config.yaml
model: "image captioner"
crop_scale_min: 0.8
encoder_activation: "swiglu"
fusion: "cross_attention"
decoder_width: 192
decoder_activation: "swiglu"
decoder_qk_norm: true
optimizer: "muon"
lr: 0.003
orthogonalizer: "newton_schulz_5"
weight_decay: 0.1
adamw_weight_decay_other_params: 0.01
Rows from block 3 of the text decoder, named by matrix and row number. Rows with one number belong to one attention dimension. Each number is 128 + 24 x the weight over its row's rms, rounded and kept within 0 to 255. All counts start at 0.
# v: cross-attention value (decoder.blocks.3.cross_attn.v.weight, 192x192), inputs 144-191
# proj: cross-attention output (decoder.blocks.3.cross_attn.proj.weight, 192x192, transposed), outputs 144-191
v.49 [129 118 124 155 154  87  97 146 123 150  66 144 120 134 123 140 100 112 116 135 124  97 122 106 130 157 113  83 143 123 123 119  97 106 125  84 140 134 144 140 115 119 179 134 150 161 168 136]
proj.49 [137 112 158 118 178 125 109  83 129 136  97 111 130 182 124 124 127 137 161 177  89 117 133 142  86 117 129 157  87 143 103 160 165 130 117 167 138 123 131  92 109 104 146  96 136 122 111 110]
v.50 [131 112 154 102 152 128  96 134 138 116 192 171 148 147  89 126  91 124 142 123 110 144 136 135  92 140 101 157 144 111 106  94 111 161 147 126  99 141 149 117 162  88 126 138 104 119 122 192]
proj.50 [130 129 154 159 101  97 139 169 116 125  65 129 100 116 142 144 170  92 100  97 124 165 100  91 153 148 142 152 127 170  92  86 115 126 123 129 107 143 116 130 121 130 106 115 138 134 177 121]
v.51 [166 114 155  92 130 108 102 109 119 115 137 131  77 135 119 103 155 117 142  93  89 152 180 141 141 102  99 156 161 143 133 167  93 119  86 154 133 121 170 121 103 102 142 174 102 135 131 173]
proj.51 [ 90 133 108 129 172 101 164 114 156 148 106 130 142 192 148 141 155 140 112 145 171 124  92 135 168 160 137 124  93 150 141  81 103  83  92 113  96 121 118 112 137  86 143  90 121 135 141 118]
v.52 [144 169 110 125 142 123 125  85 139 113 130 112 159 120 143 143 102 125 137 183  98 143 163 146 196 119 125 182 174 127 147 116 145 148 153 151  74 141 154 169 131 134 140 147 105 155 137 111]
proj.52 [116 148  64  94 130 140 177 117 126 133 148 129 162  90 132 115  67 146 190 122 126 111 151 101 134 172 120 115 159  97 154 145 105 134 133 147 135 122 133 103 155 118 126  92 133 167 143 170]
v.53 [ 97 144 113 104 120 104  96 188 113 150  68 137 144 113 111 161 110 112 137 148 126 163 101 146 106 112 155 147 170 126 135 119 118 150 133 150 110 121 112 177 131 144 141 122 121 109 155 133]
proj.53 [108 131  98  76 135 127  67 138 135 106 158 138 142 115 127 109 108 124 174 125  99 142 124 147 119 130 130  95  96 121 150 125 159 115 100 151 111 143 121  84  60 105 158  88 150 155 135 152]
v.54 [133 122 135 148 150 130 124  87 175 121 105 117 130 148 125  62  81 181 128 149 142 138 163 112 164 118 161 113 105 128 141 136 151 150 129 138 139 175 141 106 156  94 130 126 138 131 114 112]
proj.54 [152 150 149 122 103 136 116 152 109 122 106 137 105 102 124 121 105 154 138 176 123 124 127  93 155 136 129 109 108  96 122  88 146 166 137 123 125 102  87 120 140 127 128 117 108 121 123 144]
v.55 [122 100 123  97 110 152 140 163 133 110 121 168 149 150  96 146 192 154 129 124 130 109 156 101 131 134 145 143 130 168 106 119 155 105 176 148 116 137 141 149 158 137 129 100 111 141 167 100]
proj.55 [130 158  92 108 100 118 125 143 150 136 123 101 138 134 125 117 100 114 124 161 108 101 111 135 126 110 120 144 143 129 151 124 129 128 170 129 156 132 110 137 127 167 140 118 142 135  88 124]
v.56 [ 91 112 116 129 159 190 131  86 141  61 139 150 130 122 124 113 141 116 134 103 110  83 133 138 127 146 105 131 136  96 154 130 149 103 105 129  87 109 118  96 148 156 101 151 104 127 132 117]
proj.56 [128 114 115 156 124  82 164 165 156 167 165 133 160 104 157 161 142 138  96 134 153  76 142 120 121 108  71 151 125 155 116 118  86 129 116 129  98 106 127 113 137 116 118 148 118 118 147 123]
v.57 [ 90 174 170 107 141 181 139 121 119 133 157 118 158 111 131 125 142  87  92 109 110  84 136 133 133 149 111 146  99 118 103 110  84 139 118 156 128 115 133 134 127 115 135 106  91  86 113 129]
proj.57 [144 126 136 166 170 161 113  97 156 124 174 125 111 118 141 111 153 105 101 117 121 135 152 176 152  82  88 138 134 132 136 134 127 134 138 151 122 142 141 126 125 128 117 143  88 131 123 164]
v.58 [125 134 126 129 134 141 149 126 109 113 113  95 144 140  75 120 109  83 120 107  85 118 155  99  93 132 106 155 138 155 147  89 147 157  84 171 116 136 114  93 129 147 122 118  96 118 153 149]
proj.58 [116 154 133 148 164 122 115 106 146 149 179  93 106 113 128 135 124 143  95 134 155 151 117 154 137 136  74 110 156 152 106  82 105 135 109 136 155 131  93 128 142 130 107 150 106 138 117 134]
v.59 [142 131 128 137 146  96 109 166 144 165 120 145 149 140 138 129 109 167 113 128 163 141  92 106  59 111 155  99 151 150 107  95 139 126 133 120 142 130  92 151 124  95 116  80 171 110 125 127]
proj.59 [114 150 112 133  81 189  93 120  79 103  91 169 121 120 121 138  87 150 159 122 113 131 104 121 147 126 136  91 150 117 153 106 164  99 120 149 151 139  92 138 122 116 121 117 168 133 141 121]
v.60 [128 109  98 102 116  78 150 167  99 160 133 143 126 124 144 136 197 117 147 138 171 149 100 135 152  91 171 155  98 128 105  90 115 148 163  98 145 159  81 128 155 117 137  88 126 153  90 127]
proj.60 [135 116  84 135  77 166 128 134  99 111 105 144 146 126 128 114 100 116 173 127 124 124 169 140  91 187 132 124 152 161 103 133 147 112 149 123 134 105 103 162 135 147 136 136 169  96 127 129]
v.61 [160 123 103 146 154 144 123  68 138 141 122 139 165  99  89 113 134 119 122 103 132 122 140 152 184 113 125 143 170 142 140 125 106 147 106 122 134 132 114 118 104 150 115 170 123  67 161 141]
proj.61 [111  90 106  88 156 110 140 150 147 174 156 118 158 128 127 155 131 117 100 123 119 128 125 184 160 188 133 109 124  76 159 139 135 112  75 139 137 112 151 103  98 136 156  90  45 164 141  98]
v.62 [132 123 135 101 123 153 133 139  96 170 151 120 108 104 131 135 149 118 132  89 137 138  51 184 114 132 135 100 113 104 128 182 108 130 121 119 160 134  84 143 112 106  87 126 135 101 154 148]
proj.62 [134 105 136 150 152 153 129  90 179 108 162 142 157 155 160 133 173 118 128 162 141 154 121 151 142  96 114 125 105 189 146 146 117 120 137 129 114 110 159 120 144 118  88 120 125 151  92 127]
v.63 [146 120 141  96 181 105 106 109 120 122 124 121  99 149 139 124 132  98 111 121 108 111 159  98 122 157 116 149 183 122 122 142 140 163 129 168 134 135 130 118 110  89 160 132 122  91 120 144]
proj.63 [102 126  93 139  95 114 136 113 104 131 172 142 130 142 115 140 101 107 179 104 153 135  89 177 143 119 125 115 135 135 159 129  99 118 116 153 109 148 181 122 123  72 112 119 125 137 127 142]
v.64 [125 126 107 133 130 197 125 162 166 144 111 152  87 151 100 106 145 123 147  69 141 124 193 102 146  86 115 130  98 163 152 111 106 154 132  89  82 111 119 126 113 149 114  92 147 185  94 108]
proj.64 [146 109 104 168 117 148 121 119 143 146 146 142 100 169 124 151  91 152 113 109  99 134 105 126 112 140 100  86 115 132 112 103 135 165 101 130 141 104 129 127 137 101 116  91 166 117 154  83]
v.65 [156 128 114 151 158 194 118 119 135 124 117 129 172 127 164 163 140 103 105 119 117 106 126 175 139 127 160  83 139 136 121 162 122 148  83 108 135  83 163 128 120 129 157 157  99 116 110  94]
proj.65 [117 112 117 150 144 146 155 154 157 129 102 157 153  98 135 123  78 144 132 151 136 123 122 129 121 188  72 128  97 129 104 120 170 155 127  90 137  99 138 121 118 133 174 142 145 113 142 146]
v.66 [167 135 112 150 140 164  76 148 103 155 103 148 123  99 104 127 153 143 121 145 128  96 109 162 149 149 139 108 150 113 130 132 130  97 165 124 154 148  95 125 121 119 103 142 127 123  95 127]
proj.66 [140 111 131 108 161 121 130 167 141 146 149 148 159 124 102 137 162 137 149 117 135 107 131 142 153 132 108 147 141 155 168 108 141 109 128 105 105 113 142 120 106 111 146 101  54 134 146 175]
v.67 [124 119 114 104  99  78 143 149  97 110 151 110 176 165 142  99 126 124 140 157 146 127 114 141 133 169 108 140 169 103 122 156 175 109 116 113 129 112 180 132 142  98  86 139  99  78 128 116]
proj.67 [135 143 160 137 100 125  81  91 139 136 125  99 106  92 104 135 136 183 128 126 110 125 153  98 135 108 148 130 115 141 119 126 149 142 152 146  79 150 122 179 141 141 118 134  85 156 140 177]
v.68 [127 127  92 160  79  93 137 165 132  96 140 128 134 120 100 106 143 129 111 143 111 143 126  92  75  86 120 183 104 157 159 138 128 120 118 141 110 101 144 143 107 118 117 133 137 121 123  80]
proj.68 [115 172 106 119 108 140 124 140  98 107 110  64 154 136 119 115 121 120 150 113 112 121 131 104 120  93 167 133 140 125 135 149 107 127 125 149  93 155 126 153 138  98  89 122 157  97  80 121]
v.69 [136  55 174 145 149 165  96 115 141 144 119 160 150 140  93 140 161 147 132 169 153 103  64 114 106 110 114 149 129 125 141 126 149 102 135 147 159 116  88 139 150 122 118 132 157 132 117 168]
proj.69 [149 114 196 137 153 110 164 120 143 149 113 136  82 157 125 131 178 119 179 142 152 170 161  80 152 129 156 159 120 141 112 103 107 100 143 119 132 141 125 122 123 137 124 136  82 133 121 104]
v.70 [147 121 141 135  89 139 138 109 114 118 138  99 209 110 120 107 102 101 117 105  72 125 121 141 116 151 105 112 114 166 143 109  55 106 111 115 114 137 134  98 125 146 136 130 130  94  98 137]
proj.70 [113 125 172  97 102 127 137 110 134 135 106 151 131 130 117 129  77  99  74 119 145 125 110 127  97 155 133 142  97 128 145 132 146 116 147 123 135 130 134 104 134 140 152 124 142 135 136 156]
v.71 [132 148 112 100 110  87 150 122 121 123  90 138 129 129 135 128 106 111 125 100  90 143 109 116 191 139  93 130  83 170 156 154 144  97 142 124 122 101 150 103 105 116 144  96 135  56 145 147]
proj.71 [133 150 118 167  88 116 141 117 127 153 170 145 165 119  94 128 103 110  73 143 117 114  99 155 122 124  84 119 125 116 118 144 133 152 106 178 140 141 136 114 138 136 146 124 131 161 134 125]
v.72 [118 101  98 141 153 108 132 106 141 160 124 129  90 144 123 153 130 144 106 146 103 189 190 151 136 118 203 118 117 121 119  98 140 125 102  84 142 163 100 127 116 137 109 152 124 141 136 135]
proj.72 [ 79 113 123 127 109 136 130 119 126 142 139 126 168 125 141 127 123 188  92 128 148 112 140 144 174 153 125 103 121 103 158 141 131 108 114 169 167  70  87 105 142 168 107 150 105 129 129 131]
v.73 [126 107 127 120 134 119 123 100 166 147 111 116 129 135  88 121 142  93 137 133 168 102 122  79 131 120 138 175 105 154 126 105 116 156 128 147 147 127  80 140 122 132 134 116 117 132 111 168]
proj.73 [133  97 129 111 128 106 136 108 110 161 103 137 144 130 100 123 157 131 124 152 131 155 152  96 165  86 145 154  80 131 130 161 105  92 127 139 128 134 155 108 126 130 109 158 104 109 155  82]
v.74 [153 133 150  92 128 141 116 115 123 151 112 109 140 112  99 123 172 124 102 132 118  73  96 177 129 127 100 156 152 116 140 124 111  98 119 128 174 126 113  59  98 111 145 121 116 122 134 129]
proj.74 [125  93 153 103 178 147 143 111 158 125 142 121 100 106 117 157 113  73 103 147 138 135 110 150 140 117  93 138 120 141 146 114 148 111 123 141 142 104 127 121 100  89 122 112 158  90 153 130]
v.75 [121 132 132 106 154 100 126 126 106 133  92 100 116 145 109 132 131  69  74 105 134 149 158 154 171 118 138 155  97 153 139 100 115 147  79  95 132 148 117 145  90 141 201 117 123 175 155 171]
proj.75 [101 130 139 110 118  85  96 116 154 105 154 113 103 106 134 154 124 111 144 135 112 146 110  70 113  98 155  92 103 117 109 163 130 135 119 132 118 148 126 144 121  83 118 127 124 148 115 124]
v.76 [138 117 124 125 140 136 117 133  95  97 130 100 123 118 126 158 162 122 141 144 143 116 116 148 136 120 105 174 116 116 155 137 163 112 136 157  95 132 135 107 119 148 133 111 144 139 159 134]
proj.76 [113 114 120 159 144 180 121 123 174 153 126 113 115 142 155 120 153  94 162 108 162 124  96 154 107 124 107  98 129 148 127  87 148  98 142 137  90 127 136 156 108 109  90 132 153 106 132 145]
v.77 [123  67 140 143 127 159  84 198 128 109 173 136 127 189 125 146 135 150 146 128 154 151 143 110  91 134 149 118  96 128  76 148 110 104 105 155 104 137 132 146 116 114 108 133 143 134 103 159]
proj.77 [127 140 110  90 121  83 127  99 130 116  93 114  90 188 120 150 135 150 219 127  88 122 142 100 119 164 117 146 103 140  81 150  99 137 158 140 112 146 142 152 129 152 139 149 128 138 127 126]
v.78 [120 110 140 136 156 148 123 130 141 131 108  97 150 144 102 168 110 154 188 117  84 125 120 115 174 113 154 135  86 158 121  94 142 154  93 119 132 134 107 102 116 117 196  85 135 139  97 160]
proj.78 [136 141 153 120 109 130 128 123 163 121 114 184 131 145 103 137  82  83 100 159 151 124 115 124 116 140 133  99 100 130 131 187 119 119 124 143 172 104  96  87 114 143 143 152 158 120 151 124]
v.79 [124 145  95 181 156 171 132 143 125 123 156 112 132 134 122 142 143 163 134  99  98 156 177 175 160 104 120 117 137 157 109 112 119 138  97 104 107 111 116 122  88 126 171 119 137 122 103 128]
proj.79 [143 114 131 159 144 157 137 163 123 140  94 136 130 112 132 111  78 121 101  98 132 114 136 172  98 211 141 131 136  99 151 150 155 158 120 127 151 129 142  88 100 116 134 133 116 103 112  80]
v.80 [129 110 136 146 118 134 121 132 164 132 111 118 136 137 142 100 148 150 126 162 111 139 160 123 134 102 136 123 170 128 132 113  90 167  75 120  66 129 147 136 141  90 161 101 152 129 109 128]
proj.80 [120 138 153 132 124 146  88 114  93 113  96 113 120 152 103 175  95 124 187 134 100 154  86  93 116 184 135 125 101 116 163 148  90 146 108 125 146 146  96 166 154 136 125 116 150 134 126 134]
v.81 [124 155  82 131 136 100 115 145 138 119 107 171  95 103 173 181 117 118 108 124 105 115 143 183 116 101 145  53 127 106 139 144  95 131 146 126 146 147 140 143  87 165 165 134 148 171 132 105]
proj.81 [116 125 124 136 131 164 121 131 146 115 160  94 121  99 127 119 109 108  80 123 137 151 122 160 128 115 146 119 150 133 144  94 144 130 111 145 143 114 147 125 136 103 100 103 125  92 129 134]
v.82 [132 131 144 136 107 129 147 112 122 132 122 138 162 101 125 135 122 143 136 118 122 179  56 159 156 145 130 149  96 142 131 150 118 100 163 136 145 119 102 141 140  96 174 166 158  83 149 113]
proj.82 [136 110 117 132 127 121 179 163 138 101 170 156 136 120 104  87 110 145  99 156 108 114 138 159 120 100 102 159 144 114 147 111 130 131 106 148 148 156 130  72 143 166 141 169 142 130 132 146]
v.83 [ 94 121 121 145 111 125 150 145 163 130 159 103 123 140 118 156 146 155 176 122 100 145 175 111 158 111 147  82 115 151 139 119 124 129  69 114  72  98 144 147 129  91 164 144 140 130 107 145]
proj.83 [101 134 129 130  96 164 115 111 113 137 107 122 117 150 115 142 110 154 105 150 168 131  95 104 135 154 155 140 107  86 125 124 110 120 107 164 140 112 104 124 121 138 112 140 144 118 165  78]
v.84 [155 163 155 112 141 113 126 130 120 115 173  78 107 159 123 140  78 142 108 129 115 135 132 142 139 179  87 114 155 142 108 132 158 123  76 126 157 110 140  93  80 132 165 130 127 138 166 132]
proj.84 [148 185 136 138 140  98 139 120 110 159 119 119 140  94 148 133 104  99 118 114 130 109 106 128 106 177 127 106 168 135 146 137 169 155 125 123 161 128 132 131 146 139 149 100  81 150  85  98]
v.85 [135  77 154 158 109 135 121 166 137 165 137 123 148 157 160 137 124 124 118 131 154 174 117  93 113 126 156 107 146  90  63 158 151 144 167  95 151 125  99 148 131 109 112  90  88 137 118 134]
proj.85 [102 153 149 115 127  87 116 132 140  98 145 114 110 186 123 158 142 143 140 141  86 108 129 102 148 123  93 163 126 142 121 159 130  83 139 110 116 139 117 167 139 127 140 139 114 109 140 141]
v.86 [136 128  93 148  96 154 139 118 141 132 118 179  91 146  87 143 110 140 137  92 189 163 175 131 132 130  84 147 107 170 127 125 158 127 101 120 107 120  82 159 119 168 149  86 148 168 112 118]
proj.86 [130 135 112 168 114 119 144 165 125 148 133 138 126 123 121 125 116  60 125 149 126 148 113 133 148 165 146 124  94  77 116 127 135 123 120 152 145 154 139 124 130 120 149  99 118 127 103  83]
v.87 [133 137 133  90 140 120 130  81 163 101 151 119 121 131 137 176 128 141 115 137 115 131 145 133 139  98 132 115 123 139 133 116 131 138 143  97 159 121 161 121 123 160 142 141 117 142 151 124]
proj.87 [125 171 155 186 138 141 151 139 164 100 126 122 108 114 168 131 156 119 143 117 171 157 161 113  79 158 130 113 144  86 105 110 137 136 168 128 147  96 121 112 152 114 106 166 110 112 135  79]
v.88 [119 138 125 137 122  98  90 137 136 120 119 110 144 118 130 181  94 150  83 139 141 130  78 104 130 151 176 109 156 116 148 134 123 135 123 116 184 122  98 120 127 125 147 128 166 155 109 164]
proj.88 [116 149 161  98 138 107 139 119 151 113 164 144 129 112 120 115 127 133 119 196 130  93 151  96 162 105 129 121 189 128 164 122 104 146  99 122 137 107 144 141 140 138 153 119 109 121 132 159]
v.89 [126 101 149 135 134 178 143 153 105 118 139  89 171 145 156 138 152 104  88 130 117 137 185 122  90 106 111 176  95 180 124 107 107 135  74 112 134 111 127 114 106 115 128 139 129 113 120 119]
proj.89 [ 96 147 162 123 131 140  86 125 140 114  70 120 145 115 110 160 140 110 141 141 148 136 115 139 117 191 124  87 105 139 140 133 133 114 183 127 130 106 115 141 110  60 108 122 145 112 125 137]
v.90 [130 121 138 129 127 108 112 128 102 135 122 104 134 152 196 141 123  61  88 162  93 139  86 149 150 131 112 113 149 116  88 160 144 103 167 155 141 121 133 108 117 126 143 168 104  77 125 132]
proj.90 [117 146 149  92 111 116 142 117 151 115  83 130  97 145 146 122 136 149 145 113 128 103 139 118 116 119  99 156 154 130 107 129 161 120 106 137 131 123 100 144 137 116 151 138 116 118 131 181]
v.91 [112 105 135 148 131 139 180 150 133 140 101 141 132 100 138 108 131 154 171 131 120 142 189  74 122 109 139 199 101 136 139 116 159 181 105 166  70 150 124 108 161 126 105 151 143 173 100  86]
proj.91 [144 145  77 156  72 111  56 145 140 132 138 126 113 110 126 133 126 153 130 129 123 114  87 137 174 125 115 117  74 118 125 173 110 122 124 146 129 152 115 132 163 135 126 138 134 132 112 111]
v.92 [121 109 107 118  90 150 148 130 132 141  84 167  95 151  94 109 144 115 101 135 165  85 166 103 103 130 114 104 138 145 163 142  98 124 187 130 129 110  96 160 120 138  54 129 123 129 148 128]
proj.92 [157  98 170 123 138 123 148 130 114 139  72 115  92 128 129 147 135 114 164 115 113 149 153 110 134 116 129 121 156 151 144 107 102 139 137 137  99 117 105 161  90  66 134 111 134 133 162 139]
v.93 [137 105 134 120 123 164 149 118 126 116  99 135 173  88 173 121  76 120 111 136 123 125  90 158 148 117 160  81 125 126 138 144 106 119 116 150 150 146 171 115 117 143 175 141  93 147 134 111]
proj.93 [ 94 137  88 121 144 124 109 136 127  92 164 160 144 129 144 142 107  89 108 138 158 105 114 173 103 145  93 141 123 124 127 147 166 147 128  96 135 142 138  82 158 174 145 111 162 102  95 160]
v.94 [124  85  98 120 110 130 134 147 139 111  93 156 123 139 155 129 168  84 133 147 110 161 125 122 132  96  98 125 123 128 114 171 110 160  96 114 115  93 152  97 147 140 167 126  98 124  95 110]
proj.94 [108 146 126 144  65 144 149  87 133 156  98  80 135 131 137 100 111 120 121 134 151 126 189 113  86 170 163 134  96 154 119 101  95 111 126 157 119 153 123 121 132 133 150 105 128 107 107 109]
v.95 [179 108 117 122 139 142  97 132 123 148 158 147  84 117 162 135 123 135 111 137  80 139 111 126  73 113 116  88 134 138  86 141 126 147 160  83 125 141 115 101  83  92 127  99  94 127 126 127]
proj.95 [135 141 127 120 110 112 118  91 111 103 114 102  90 114 123 176 103 135  95 131 107 126 186 136  93 133 155 108 168 120 128  98 109 134 140 123 133 135 121 157 146 118 136 110 139 112  95 166]
v.96 [119 158 158 152 172 146 133 171 148 141 152 144 119 145 124 111 124 113 112 148 121 157  97 140 169 146 106 151  90 140 133 170 121 148 139 146 151 152 143 115  54 118 127 137 107 143 134 156]
proj.96 [151 164 133 120  73 145 103  97 127 167 163 137 114 107  99 126 124 116 155 142 120 110 163 158 137 174 118 140 133 120 144 135  98 151 169 157 108 121 157 111 127 148 168 104 128 104  97 106]
v.97 [165 106  72 111 123 110 113 158 140 141 144 158 161 109  99 101 119 116 164 115 130 147 141 156 120 138 129 121 139 136 101 102 129 144 145 112 112 163 117 146 106 120  88 107 107 115 133 134]
proj.97 [119  62 137 102 166  70 143 112 131 124 125  80  95 152 110 169 129 165 111 140 118 127 120  65  79 100 122 174 125 155 105 131 139 133 135 126 160 172 109 139 143 120  87 143 116 124 139 120]
v.98 [153 124  86 105 145 103 110 122 122 160  94  93 124 138 165  76 153 162 114 115 162 173 146 117 149 161  87 123 143 124 154 100 143 127 143 113 145 147 155 110 148  80 119 101 131 158 125  71]
proj.98 [129 115  81 119 114 137  89 122 117 136 119 149 130 157 139 120 148 132 117 120 126  98 132 138  98  60 120 122 150 173 114 127 126 149 119  94 133 158 134 139  90 133 108 154 136 107 103 116]
v.99 [141 155 120 144 103 128  98 152 107 148 138  93 112 123 102 120 135 175 137 107 130 110  75 175 139 128  80 109 111 113  90 160 123 138 165 218 184 120 161 106 155 144 124 123 136 170 166 137]
proj.99 [111 126 118  70 124 171  86 112 157  95 176 124 140 103 146 154 117 164 138 117 125 117 146 137 113 113 112 104 127  86 124 147  98 122 148 121 144 135 110 123 135 150  73 132 105 134 113 137]
v.100 [136 156 135  98 145 144 119 105 162 163 137 118 111 133 116 120 144 108 138 108 172 135 157 136 105 142 149 141 133 109 149 115  89 178 112 130  95 174 137 142  90  98 104 140 107 130  98 118]
proj.100 [121 134 139 134 110  96 119  92 125 118 125 166 131 148 115 137 123  81 117 107 133  93  80 122 102 116 149 106 163 119 129  77 109 128 130  89 103 132 116 146 138  96 140 142 158 129 140 132]
v.101 [117 151 157 146 124 130 128 128 151 153 127 115 104 150  72 132 132  87 134 132 182 144  95 153 118 102 191 170 165  90 162 118 137 168 133 143 145 128 159 122 129 123 111 113 136 126 115 147]
proj.101 [ 92 135 141 128 140 124 112 117 106 121 127 123  99 173 115 163 137 130 154 166 134 123 108 119 145  85 129 148 122 102 117 145 124 139 124 131  88 165 130 131 126 129 124 121 149 109 115  82]
v.102 [112 136 135  99 145 120 159 117 147 135 119 134 129 145 103  89 119  91 142 135 110 148 134  98 119 144  85 133 120 126 146 140 129 140 165 146 122 115 152 145 132 152  99 102 128 118 153  62]
proj.102 [ 84 100 114 133 167  89 123 121 135 101 156 153 159  98 122 119 111  92 124 126 119 156  94 120 118 111 135 140  92 120 102 153 121 171 131 154 119 104 132 116 101 166 123 190 149 110 115 119]
v.103 [132 141 134 128 140 141  98  93 135 125 156 193  99 114 151 146 140 158 137 145 186 128  99 119 156 109 121 123 135 115 130  96 142 121 174 117 155 125 153 127 114 110 153 144 123 116 133 127]
proj.103 [149 104 113 157 116 120  96 162 108 121 138  92 123 136 132 122 123 146 121 150 144 128 147  87 143 109 143 127 105 153  97 114  97  99 141 119 112 137 109 150 157 120 153 147 154 117 139 114]
v.104 [120  81 123 125 125 109 119 150 148 151  88  76 151 129 144 115 147 131 113 116 131 108 168 125  91 109 135 111 139 147 175  81 102 139  78 101 101 119  95 105 113 128 145 140 139 119 123 130]
proj.104 [122 143 128 143 127 130 106 115 155 127 159 149 145 112 126 121 146  96 118 126 153 127 143 175 172 113 129  97 174 139 173  68 117 123 105 114 129 119 132 100 137  87 138 157  95 117 115 106]
v.105 [138 121 142 111 148 117 109 107 125 114 156 158 172 114 157 164 101 107 154 135 169  95 135  79 116 105 100  88 153 161 178 108 120 147 117 143  90 114 167 179 104 119 126 135 149 186 129 144]
proj.105 [135  71 142 162 112 112 137 138  97 168 142  97 125 135 108 152 109 149 100 121 112 169 131 107 120 150 137 130 139 115 101 133 149 173 131  88 154 106 129 166 116 100 116  64 132 112 133 168]
v.106 [ 91 126 139 143 149 127 154 129 127 151  88 172 147 126 148 101  83 105 131 148 107 181 156  84 148 134 184 112 117 129  72 136 139 131 103 143 120 131  77 137 113 147  93 167 156 176  93 130]
proj.106 [154  95 127 101 142  83 162 176 145 158  87 133  95 140 148 135 124 136 101 144 153 102 143  92 109 155 152 137 128 138 130 154 172 154 117 127 128 128 107 106 133 164 179 148  82 111 119 113]
v.107 [161 129  83 117 162 121 115 160 156 129 146 186  94 149  95 140 115 156 114 159 131 118 126 128 178 192  73 116  88 118  92 133 139 142 119 116 111 169 119 121 114  94 129 119 101  98 104 185]
proj.107 [139  80 136 151 119 174 115 108 101 149 132 130 145 111 141 106 112 175  94 147 160 139 164 126 124 209 148 140 156 150 147 122  84 151 116 138 107 125 156 140 139 119 131 167 115  82 125 139]
v.108 [116 102 137 121 165 127 130 110 142 125 138 136 139 147 149 149 159 156 148 168 127  94 135 164 106 170 150 160 128 158 114 101 149 135  90 115 121 116 132 100 127 102 117 161 114 115 114 131]
proj.108 [133 151 125 110 131 128 104 144 143 121 140 177 125 140 147 115 109  88 154 136 150 135 109 134 140 156 142 120 149 117 157 109 137  94 145  99 100 110 127 118 119 117 155 128 106 100 110 114]
v.109 [128  98 137 155  94 103 109 143 114 158 121 144 134 130 111 127 118  83 120 125 103 128 127 108  74  62 150 120 126 116 131 111 133 136 163 175 131  88 123 134 158 148 122 135 113 158 108 140]
proj.109 [ 90 110 183 115 145 120 122 161 121  74 135 129 100 123  95 132 152 121 126 121 134 118 148 137 162  99  95 117 169 168 142 105 188 136  81 164 151 126 109 108 124 138 131 126 115 126 128 129]
v.110 [133 136 157 162 124 108 135 108 117 144 165 149 139 141  97 129 151  81 151 129 123 139  98 157 102 123  93 145 172 124 155 131 185 125 123 178 136 133 148 100 152 118 129  92 126 114 157  94]
proj.110 [142 123 163 119 130 111 134 127 137 154 152 132 105 116 103 151 141  75 114 149 151 130 131 117 148  96 150 114 117 118 126 131 148  99 128 122 125 128 126 103 142  82 101 112  79 123 111 127]
v.111 [157 136 127 132  93 118 117 142 117 142 117 124  97 117 114 120 128  97 149 107 146 110  98 111 117  89 150  89 128  94 135 146 127 141 131  66 102 124 136  90 180 145 139 148 128  89  90 147]
proj.111 [104 123 143 100 130 122 143 117 143 101 114  87 135 110  96 139 123 130  94 158 134 135 134 116 150 131  83 106  83 146 105  71 108 120 138 182 152 138 104 169 153 112  77 129 166  55 118 165]
v.112 [138  97 148  97 106  92 122 133 143  96  98 100 131 144  90 132 219 115 137 125 125 102  91 134  99 128 151 122 116 131 134 132 151 107 157  69 166 133 113 151 139 124 132 136 102 112 152  80]
proj.112 [ 99 124 197 135 137 129 105 190 153 121  74 107 107 130 130 160 125 109 140  99 146 142 102 131  94  83  95 182 131 121 103 112 140 116 121 148 115 142 106 108 161 118 134  95 183 109 132 140]
v.113 [127 156 125 132 129 168 119 120 127 166 101 144  95 119 188 130  79 140 137 139 139 119 123 124 127 138 180 120 113 127 144 115  90 173 100 125 140 106 131 138 158 106  99 167 130 164 116 163]
proj.113 [112 148 164 112 108 117 112 112 111 133 130 151 135 168 111 143 172 156 150  98 137 159 140 116 124 102 142 130 138 120 143 137  98 118 136  92 121 116 134 121 105 178 140 121 120 154 107 163]
v.114 [ 87 132 155 111 134 165 143  97  98 170 135 124 123 164 107  93 133  79  83  99 146 145 119 111 134 135 123 131 191 113 109 127 142 173 162 162 116 132 106 122 140 126 122 123  94 160 125  85]
proj.114 [127  87 124 115 158 105 134 124 129 145  93 160  93 150 157 134 163 142  87 124 155 132 130 148 110  72 113 159  82 109 136 121 113 147 127 124 128 132 138 136 132 131 159 220  83 117  92 122]
v.115 [130 128 132 105 163  81 113  89 140 115 157  98 163 140 146 108 137 160 120 124 174 120 135 103 135 133  89  93 153 133 159 145 120 111  91 107 101 115 154 152 148 158 154 130 107 146 129  92]
proj.115 [110 116  92 139 122 175 109 154 105 115 139 118 101 128 139 112  74 115 158 164 150 151 116 106 142 117 176  92 166 124 166  89 156  88 117  70 147  95 125 133 103 100 150 118 141 108 154 134]
v.116 [143  94 130 179 132 101  94 175 127 137 142 131 136 151 103 126 152  78  98 149 116 135 151 131 130 116 137 109 118  91 111  84  69 125 138 120 111 106 137 110  88 121 117 142 137 141  95 149]
proj.116 [131 104 112 164  93 153 122 117 135 116 154 122 143 115 120 104 135 125 107 158 121  84 157 143 144 119 155 113 168 172 165 145 144 106 123 163 133 159 121 104 153 121  88 141 133 139 148 118]